{"decoder_activation": "gelu", "decoder_bias": "all", "decoder_qk_norm": false, "residual_init": "zero_last", "lr": 0.0012, "beta1": 0.9}
Rows from block 5 of the image encoder of a small image captioner, named by matrix and row number. Rows with one number belong to one channel. Each number is 128 + 32 x the weight over its row's rms, rounded and kept within 0 to 255. All counts start at 0. Numbers have three digits each. After the name is the row's rms in percent of the matrix's.
After each channel's rows are labels from the 100 images, of 14848, where the channel reaches its highest value: "responds to" is what is common among them. Only what is clearly more common there than usual is listed. The data: rendered rooms with furniture.
# convs0: first 3x3 conv (encoder.blocks.5.convs.0.weight, 96x96x3x3, standardized in use, each kernel summed), inputs 0-95
# convs1: second 3x3 conv (encoder.blocks.5.convs.1.weight, 96x96x3x3, standardized in use, transposed, each kernel summed), outputs 0-95

convs0.78 102:100128157078211121149086131173137080113095170098103149165135112099073095140182141089125157148094195132114118146066171123123099099133140116096139120188133145155142121136109047187158137154116067109116109092125103137105185162179108079072114148128120149134096073159142131087146101141120095142
convs1.78 114:089150180163116119069118111078129104129135086151147090155091128134101073172093130177151129084134137119126145096185026098089121153080080086075121145151135126152094107109199115142064131080097126088150125121167139134106069129143121160138115102179103065108172142170122104130129144117151130148
responds to: robot; largest object: robot

convs0.50 088:087106084146135134150168197147123090127159093096161116092125134094179213093115095140119149134132207134074098093114083128154112107191098095143135162136057164116112154134165173113174139102128160127046093126127093079135111122115118098135080141092127163148170143168104117162147097085098118123
convs1.50 102:132119082144204136139109132185154084131092081169134148152093097157145121097145072139129165123131114119112175165116075142164107129146124118139132109145094071065170132166072146146061101102137116181151085106161143158156134076115081145146039094148206134124135150134112110094165137111110080128
responds to: window; count: zero; black walls

convs0.26 116:153151086126148088140178109118108128148113129104175085181106066130115133100142191129128162123121124066144110087190093157125076115137176154126138127136122070112131093128110101108116101172046082162117117162120099079143174155172103142190148168142135074170123065162126133115200125138129097158
convs1.26 107:128155171138180101101118146124118129145094124158109145101131130171152163127136138186165080123137141179121139114089173140105132087128081132040211091154125120228147140131157125116117143109145104156162176120163122118092075109153184116179139099171124055138150144128141148138106127139188174075
responds to: robot; largest object: robot

convs0.11 091:133140177104156066158083098085166138116115134084133109109150088150168076141142132122168130064161090066130097195123150118150088210075147168139146164124182067172140119130156135099139103142145117079128125115120107108107150192092097143085112122135072104137122114192150105139183128139156106158
convs1.11 106:156184100143087097118140070118116118117160088091136079113066103097137085154093107082125090104100190135104065135074132130110108139085131127092087137175174091064110079122108142154098058093137137136094115064168127121169078145154123137106163115159094061116141116138096121130105135164165142094
responds to: dog

convs0.48 102:153098133097128130142147121200173140099122160116109050110166168167138103094168073123154157196156149109184124080123080143161072067165101139132113123134145106105095129074123110163083079141078029157132126139177176116141134113124138104172145152150154087093151127132102129150117112118116135167
convs1.48 096:083114179117103152135148095079157137169162187092161151088175152114088149112084141181102118143146080154132080128149209133125150109142147129102170222074172195162137146121118106151117111106127104123145117159118106111147150061139114083108108151119132170129136089075140151115103107102119125049
responds to: red walls

convs0.75 099:102096139158142142126101112111106163142114121107158111155147113089141170094154101094153158131079125155062158123159172103149120127118096134111137068116050128189134090148160088155153108103166160150139116095154131171147147160194188089100115114156216079037164145154124103101151097086113139124
convs1.75 096:126103139136112144059133125113143132108184105129207072142066113121126074127138088142102103149090169135140108084122054046111095134100077127120123108167146080202146127137121153141124164097103093111140155068153128137071159159076135114097181102139166150150144130124130141108096068106172145151
responds to: lamp; black walls

convs0.47 126:141104114068128104091127124138139148175087166107155197170100076071085098047121132094121179190115118103111133137148172143152117093092105178154130133161076120125194175113163131162105135164065102201145155151109117145076144148127052114138141133125183128138100137110119155116106154139139112126
convs1.47 120:181124115105107144147107171115189135105128167106130129146198176119157179135133078162079112103121101118127147112115154170101175125164172107135128110094110108160135147159060123115099153099121086106117147185112176095191126197206146097107098105087121109213104120082128154157122122117076132116
responds to: count: one; orange walls

convs0.24 099:140107086142156118155140110099155155113054156106150128167133075092163118151123186137153166101155151084083142065174162138159099152076119177123174122134064127129144157165097126117135113118097137127118192086156165123147135108176088138130184087068154096106099135096093162083121086130162052138
convs1.24 087:118066144175152124085087140174106139094127122141143103118109125120158102119117098094109100152123120084116171130164099096136062105117222131133093113155135168170137125102113116104001094180100146134128130108108114109095061134068091125124103122107164107170133137118186095103142137149139063119
responds to: lamp

convs0.81 096:099137119068176132132110175081206091193145185158114123113174178065099167081163088160151101156121134082126097066121150129138093083133114148104071151168097101142137136109136123180158144065124092119092121114115096139130162099153164174076136109112079182155117115119106143143151163140111132123
convs1.81 086:140159128142142104101147153113151150129112147108177125096145136111190096083158136137137109160149151158078106126135142153142132061148080201169185093113143145161124082162180121122084128177124114132122106161104121153137087141096134082049078167104137065138061112099155092155106041155094144114
responds to: lamp; teal walls

convs0.67 083:127145112174199176133090099105125141087147175083115191170112080175101177144117173155135132179144144082188142038134119113102094119105157120164089110083132141100086108142096106119124153128158146172142106147105084049117140135147165137156101152097162142131115138108110143129155039107134128157
convs1.67 096:120120091166175116098102103185140180155158133150102140130092088182156123160189111119151140054150147134097127109109081129100102152112142060136141120140084157181147149110155129132048097160175154162110183097172196118102091119129142117154095163097118098135184106177152077177121107096132118135
responds to: barrel; largest object: barrel

convs0.93 089:160118082126087129186103108080034156110145122097161124134136099161143122179116144102147090071130136131210145146145048157092104120135144146153123105121127126184139091144109145161120118163151127070094091144119108103164094150089131122158146119117123120036183096178181117079140141153132107160
convs1.93 093:104105110134113147146181069116119142156066171105086091079114156163084090137089191103147064115120108136123141186150124122051175157183142139145101159142150167143169095123124088126150067138078128093128120129111140128050100107169116105154134127100121168077173112123081077165127157122157121149
responds to: arch; robot; largest object: robot

convs0.66 082:115108136152136122117137205110148121175134098122153125168135147177101162054092070138126106099212076084123173106130099130132086100132120125181104188137124077106132165135138115156113108101109048173118097155113092075138164118138075150112177154137182096134138070108096157145174135105127125154
convs1.66 095:152175156096162148097131153130162117116138133106108134122102157070152064105165057144133121096114131187151127079145145136114069111122122080141177130153173102077122139137103114133195129134079116096182138142158112173150133149058143033151157101117198084112115118173128086170146129141109132170
responds to: window; count: zero

convs0.18 112:081121084136111193095147149154143144107097126086162111151078125127132125129070205115083136102166162143094147104168152070137171081099140154147097087114146170122135089140115134129093106136091144143139137169081108104130090122173057147126084137126152154040121134078184175127104171104183146136
convs1.18 089:113094083101111151072061144113112165175108167175165084122090161172122109154147090104129091159136095156119173160127106096170150153134100150156181097161123143165099194134166155165161130097113174122132129108147097124139184211090111117107130112181094088146183129142144115127154148051097118110
responds to: robot

convs0.6 107:108121100076184157100119114103112144113184084138139191168102085178144188113152185129135132175112129127110135149132196135170076101119128134072114165094112130099133149129110127136087127185074049169153116179105135112123148132162083114137136080159065126188133115134106152165093137107074100128
convs1.6 093:151183128131127104151105134153145149152132096161109134134195104113158164100178153109176125113138130129123142116126197178102127141092103128130139095183097135129117133137215133159247137183231121178112127123093115109118134141178144176128152139139120149133133109104144215118122104125119157130
responds to: white walls

convs0.62 082:067069109124128176121068199152132117210123129152108078103116170092116120161109089075131087090137160220077118089123230150101118120153149113127156133141129150161118133124149136134146147061116107069093177113124125115128175120103147140116092134127159175145132123095120119133091125112105107118
convs1.62 091:126128058134148109169110117148174147089097133088103121160126137128182116134112086168174180122087113106147165190111093114108103117162156161142105116083119086104181084158064189145132130056112120057088148112106151194157165097120111111143121091124160170088172180154125111092153117114094115113
responds to: sofa; largest object: sofa

convs0.58 109:135097145143080222087135138078080110141138091172170138121101043120132112109163098135120111109157105173148159117139144079090111134154068134141152091123140161110123083138204151125108165133115191135054124086134096143124113140122119055173149093169168154117139152122118095082117130105094088120
convs1.58 091:116119136104184139115141143147172093139059166123137132120105090127150128132110086160123139186120056130100134121186052092144140104120099151122108131123170132097113156139153068129090143132120101124121177128096145087051157127049126221146179091151134155141145162162086106107191095125119130160
responds to: count: zero; green walls

convs0.76 126:149078140153132164134150069118119194166130129146134157156143070141121121135119140100163095141164111154127103094099113109134095128143039147106171156094033127131125119120156142173004110143125135150148090106109102127159165116141123134142160093107186090120152168133089126123145169105097061139
convs1.76 086:202084164140152138159110144156103120098127139125117152130129147097149088117052147154088108102166160100107156166158036065164125127094226128135097156108151122067074096103111148134147153104105123164082161103109133087119139164134131123207130170101119129163094087137121103168118122120164149135
responds to: door

convs0.27 109:086099145096180120151169079056119119166123077099082174160129128083147189120122134124162149149107130128117089121072124114082098123142092107150101161093148170104085126195124168136173107180112128136116067130158116128153181059133122097106094114098099113166130155180094076178149110176134109145
convs1.27 098:192199109111078135171074120140151154133105108130162121135169076099154123148080167083107179132136171135126109107088178137134158076100138170139135141117127136075117161094131119140171117165190122122051132078149141122212156078158145153104165108120117122126106165106112124111127139195179147087
responds to: window; red walls

convs0.39 062:127117111095095118098115169161145104158084073030144119122114159154196143148136115113123146120134107149144134064159202058160098132134131115184120078150102113129165149185142108126187119140142124112056120122110139110197132097149161169127133123151149113147171125147111051113106068082126120127
convs1.39 127:088133161177141145137105131127090129150149100119159150111165134103119150114132135108158139111109156141160077097150058086152100113100082132091196079144100162183111146098113133132120109135073124103131098126097111169103175073145168089193136144059137143109158166126139131182196101145232103129
responds to: lamp

convs0.37 087:105198095086138080162167111130080079135109114130141091043158089077147142099119141188134157097101115149106136168083116132149108144126161187140136090122125101165140089117037154129137174152093143139140165196092123114130135155147121130116134167057113127135141157184165103092127090125125075147
convs1.37 097:111111124143138118074141113084162133106141146085149088099172082140112152163119142092124086143139131166109102134139158169160124117092117105058149177190135106159175187160107133091061108134129183108152103106106174088109138183132107162078173080138086115189130133041123190127150097124137147133
responds to: trophy; largest object: trophy

convs0.21 087:135155130126110127054078048158152144128122165106193110105090087141144120136131168137142180169150153125163121167160153082133151157073116151153134087176119136149121151133108125103123176184101104101133114131056142131141119120167100085074096112175117078141147121068174139063107090176102097169
convs1.21 095:130093087167161130118160179131101131071148117132142121143135106132166155141171111142166146111134103072163152087143154124142073149139191111119095160146170098129073142105102179138092129114079165129150155083104086150105157123081114161158119123109139067124166116215084147083132079066080108196
responds to: trophy; largest object: trophy

convs0.51 074:109125048122173124137158116176120104099130110145157160170131102144136110132116134156117120133118129146090059126146106138195083086131141115108147152102135073167161073142128117150075093120115091140110130192196143058216096172102032140129143095167146137110141116136144156148139128108154099171
convs1.51 097:088119132120129170104111070105121153154023128137079128136087168226095124078073151130127134138149103116158076119124081097111136118189078129101150116160134115139154138153129063157057141108081100117141140153095160103111160119139139109157119095153080186115157150131117103110098187099132147127
responds to: arch; largest object: arch

convs0.64 092:141106129076158114178122077118187145111099125082139111195112109069173166103105154122138137177145142111103155146151119122114152136095145168123109123175128185124123053147018162144124135158135129091099117188113099123142124150165056102135148102166103100099118162110173158073136119139180112160
convs1.64 080:127102115161140109159178173149095143155142059174129112117079132120086108174153170060075116098151177096154151115136109162142114190068139100110131149118109066153110147113141177096138146096124163189154116132121146193102153152145112105185089110124131106157139125174115174129181184098156075156
responds to: flower

convs0.5 105:127062108128142112143110126138156146086121150164044096144144108138156120157140142134110075122034171098129113167197148142128143143171166158089158095184165093133142026154127112131110126141144110139120164160118133168135135169122103127171129086139094126052166122144125124130104132122142036125
convs1.5 102:082172103130140109159140107150118162108135082081150146112099150138130155140085153130142080184121110062149161186161126101116098145132150064093133083225106055102107150095130154143112168118124176133152162088131144138120157135189139150146077120152095166120136172105103171154127182096119088188
responds to: arch; largest object: arch

convs0.36 106:128113129088126113166167094029124128180144089167147149133131148100140153104163153116095062109165134154124149126108104076089121130096100150116059127155127063179176133164118118093123191108150117116113125147072061171157147134184162141091144119102132142075164136150106107121178091140069135156
convs1.36 091:127171110094081109107094125133136166107105077023158126111086139151106104085099124115138102142106135131146134092092078095072131088106153202128081128095138122113059103150166113165140190164096094182125106079102145144137129131128150100123138134161113115080136153140082100141101130150184199082
responds to: teal walls; blue walls

convs0.2 077:114103123135158132107165109116102148171114129152159094109109130110104142154120158127179127174135132135103133160188148124188113186152078111204119160164093103094156172139126090144133105065141081148062125106170194119082070130114130115134069092121074201200119135090108163128157118114102111112
convs1.2 094:140105131126202083152126075195125118092100124125134118173106092155130128087121140154084159115063124125142123118149042113131058131169123149166105052149132082131149047134132114162058154114091108108145142140103104163137135089091115109131120102109150131053192135163147139083153116116150117142
responds to: sofa; largest object: sofa

convs0.68 098:087108091147091136124089098083168153171184122130200077151116102148143105133124109095076178109074141126142139113119095149160125151157181155091196092154169121169145140101150129138076107112140090118079128116140151156159092085107116143161147136185058196118042138136107094103098132142143125111
convs1.68 085:169105149110082102175169180164102132170131149095120172107131127167090166130118174084064116124155121060147148161137137127157136175107185096122149156118167072098105113123090082137095145085091104106161117205145204168128116149141191162117101155138139204143120101108104099129122157138109144150
responds to: count: one

convs0.73 090:140091127068065149146110174108158156186091140113075174114118187095117142083130086105152171191152125168148151081117124126140098100127078105166044130150130118110156169159153132199138146062107133147089132142113106101128144094125108134099105129101157102095170132143050100173145123177121116121
convs1.73 115:153120164142152174165165143094116103134094183115080111144110099136130052077111150120136162105100168106119099101082146126123104138107084148193170147090113199137123117129090090124107116161120106112108098142066105126177105138139139147120100163099138113087066151147214072164144096212152136119
responds to: lamp; yellow walls; largest object: lamp

convs0.42 098:091135114117169100122136049119178160106149150098120132157101108145164123089172194124112127126118082115107182071109159152080145117125151173139136103112134166137121082134096116136080119195075123097161152160121121165200140128161087082170183167121075113088136137118101125106118184150108071183
convs1.42 072:121183094137116150094078143184080097116188139108129122142113120125089131135100122090078128149146151030120127162084174197134146131110186126117117156157082146124110152093103194151184111154121159157043096113104140075080167128123100132145133170100128167136124085136122157178111167123113123112
responds to: flower

convs0.14 087:108115164172129129113111119157126134116126091110118081081053118085135153153153099095177132168130152177138132162131116130169044181134127068111142135092169102128105159105080139086185106073165147090106055133115159148122131152099164071162118125116166079160130119122127108116151067126162189173
convs1.14 083:121133125130121108140127151083097149128111209120133126143151117153112199183135138136145158149206059090140096086137102135099155121141134129116159201117121146134138189097151074166097117090140079137116121125126180051078150111145096140137136135065100137134204133137091167134067078124093117108
responds to: robot; largest object: robot; white walls

convs0.32 098:131144128096180137118124101140201167153100148136095108150124123032133140076156115138121111125120151147109134138148121065159162143070102161169123145136100199187120129159146147083116110157127077128057165195133155163120134108136053114161150097115126099080131104106131066081099125115160081129
convs1.32 087:124169144134091107090166110144152165075162104084161117150096151141169113088158142086154103154089153113148128098101130068073120132111177106122117094124132076163111100094131185104104113145105145171115124071088115139242192160102146110118113136193101143163165141118102122085150170164082137121
responds to: umbrella

convs0.30 102:070115115102144135184160126055109106152115083127082215113153138155150158137148152113074086115128140133157113096106128066136129152135133113141074176136174109106133139158140146123099139109165127102131128144158107110186136076149082154079125143120033115143224166165081133135149130144138103087
convs1.30 094:172182122121079158172107083111135198114092114066084105093094129087195118144096146132130133128092164121152157177081199160089131124107106161151070086106146149082130077117154127112205125173161146162098078110134154142156139100128111082122180103168093102098106158130141134146136122167136127105
responds to: teal walls

convs0.77 113:111139060083107139165156111168105071076108108109097108128125123098112090136150180098110148128042171209112082135122163119065171161141163116117136081131142180093107076098063186142138126154138120114149123193143153105159148108134114115150123135134066152166137092159171150117163093144143136136
convs1.77 087:097139111138165156108139122094157111146110168198066178091156079147123155157140152163115087168171078108151098191152175138090120136141108186113141121173106119119193181114155146121143130084101167132132177143122128122105144084164114092118151133177127117179148102094083187085157129119062084090
responds to: count: zero

convs0.60 128:179136110087148140142119138087157161184081155066129092153161106179139110106108119151130065119149093088102141029165120138132149154171122156099113092145072074155129076156175080146111121136125107077086132174124058072173147127132146155093151117140112164116169148156154161158156123155137123146
convs1.60 110:130096130111125102103108155138143088090113114130187140160100095120071128169113095173098116191114112222156122177110117109130144103196103161167175120174176174098143137109048081142089127102123128115153163078137097121197135117133120161106155077179109084131091153155095125086130109111102108126
responds to: teal walls

convs0.86 091:100133132067136112103144125170164109148139083140112189166146152093141151095074103103158187186150117176127174113076139065157051101100094144116072097127172160145138166113095158136123117104119078127165098149166146153156128156129107122174139132112164116168142172139179113129097094060093085167
convs1.86 091:093144116141106158158137053148104127135139088154144149124135068122117142093092151081106171142087162148151087105118145058126143137123051142107154124093079105117154112111191105163175136208172128131081112127117120104125178046099100119145134143163157135123100140108107172086157134139211087116
responds to: window

convs0.65 095:099164053087160150139159152118145153159106107105162159190091131092138128088071153108128167164116136198074192102091133161158133106129116088117118116122086090132147193145058148114134058141108098113106170118173124081120111147149127145128116126124118161212089103106158148180133088106138127103
convs1.65 112:107127091116121120163115121126136088104138122156100139127144170160175163094140146202169178127106118105150098070169084106119092140150111078174106060065118158162185138117111084129064118181126126104151153177134176165105125161169144076153094150089073175120147128189148151151134080123149114113
responds to: barrel; largest object: barrel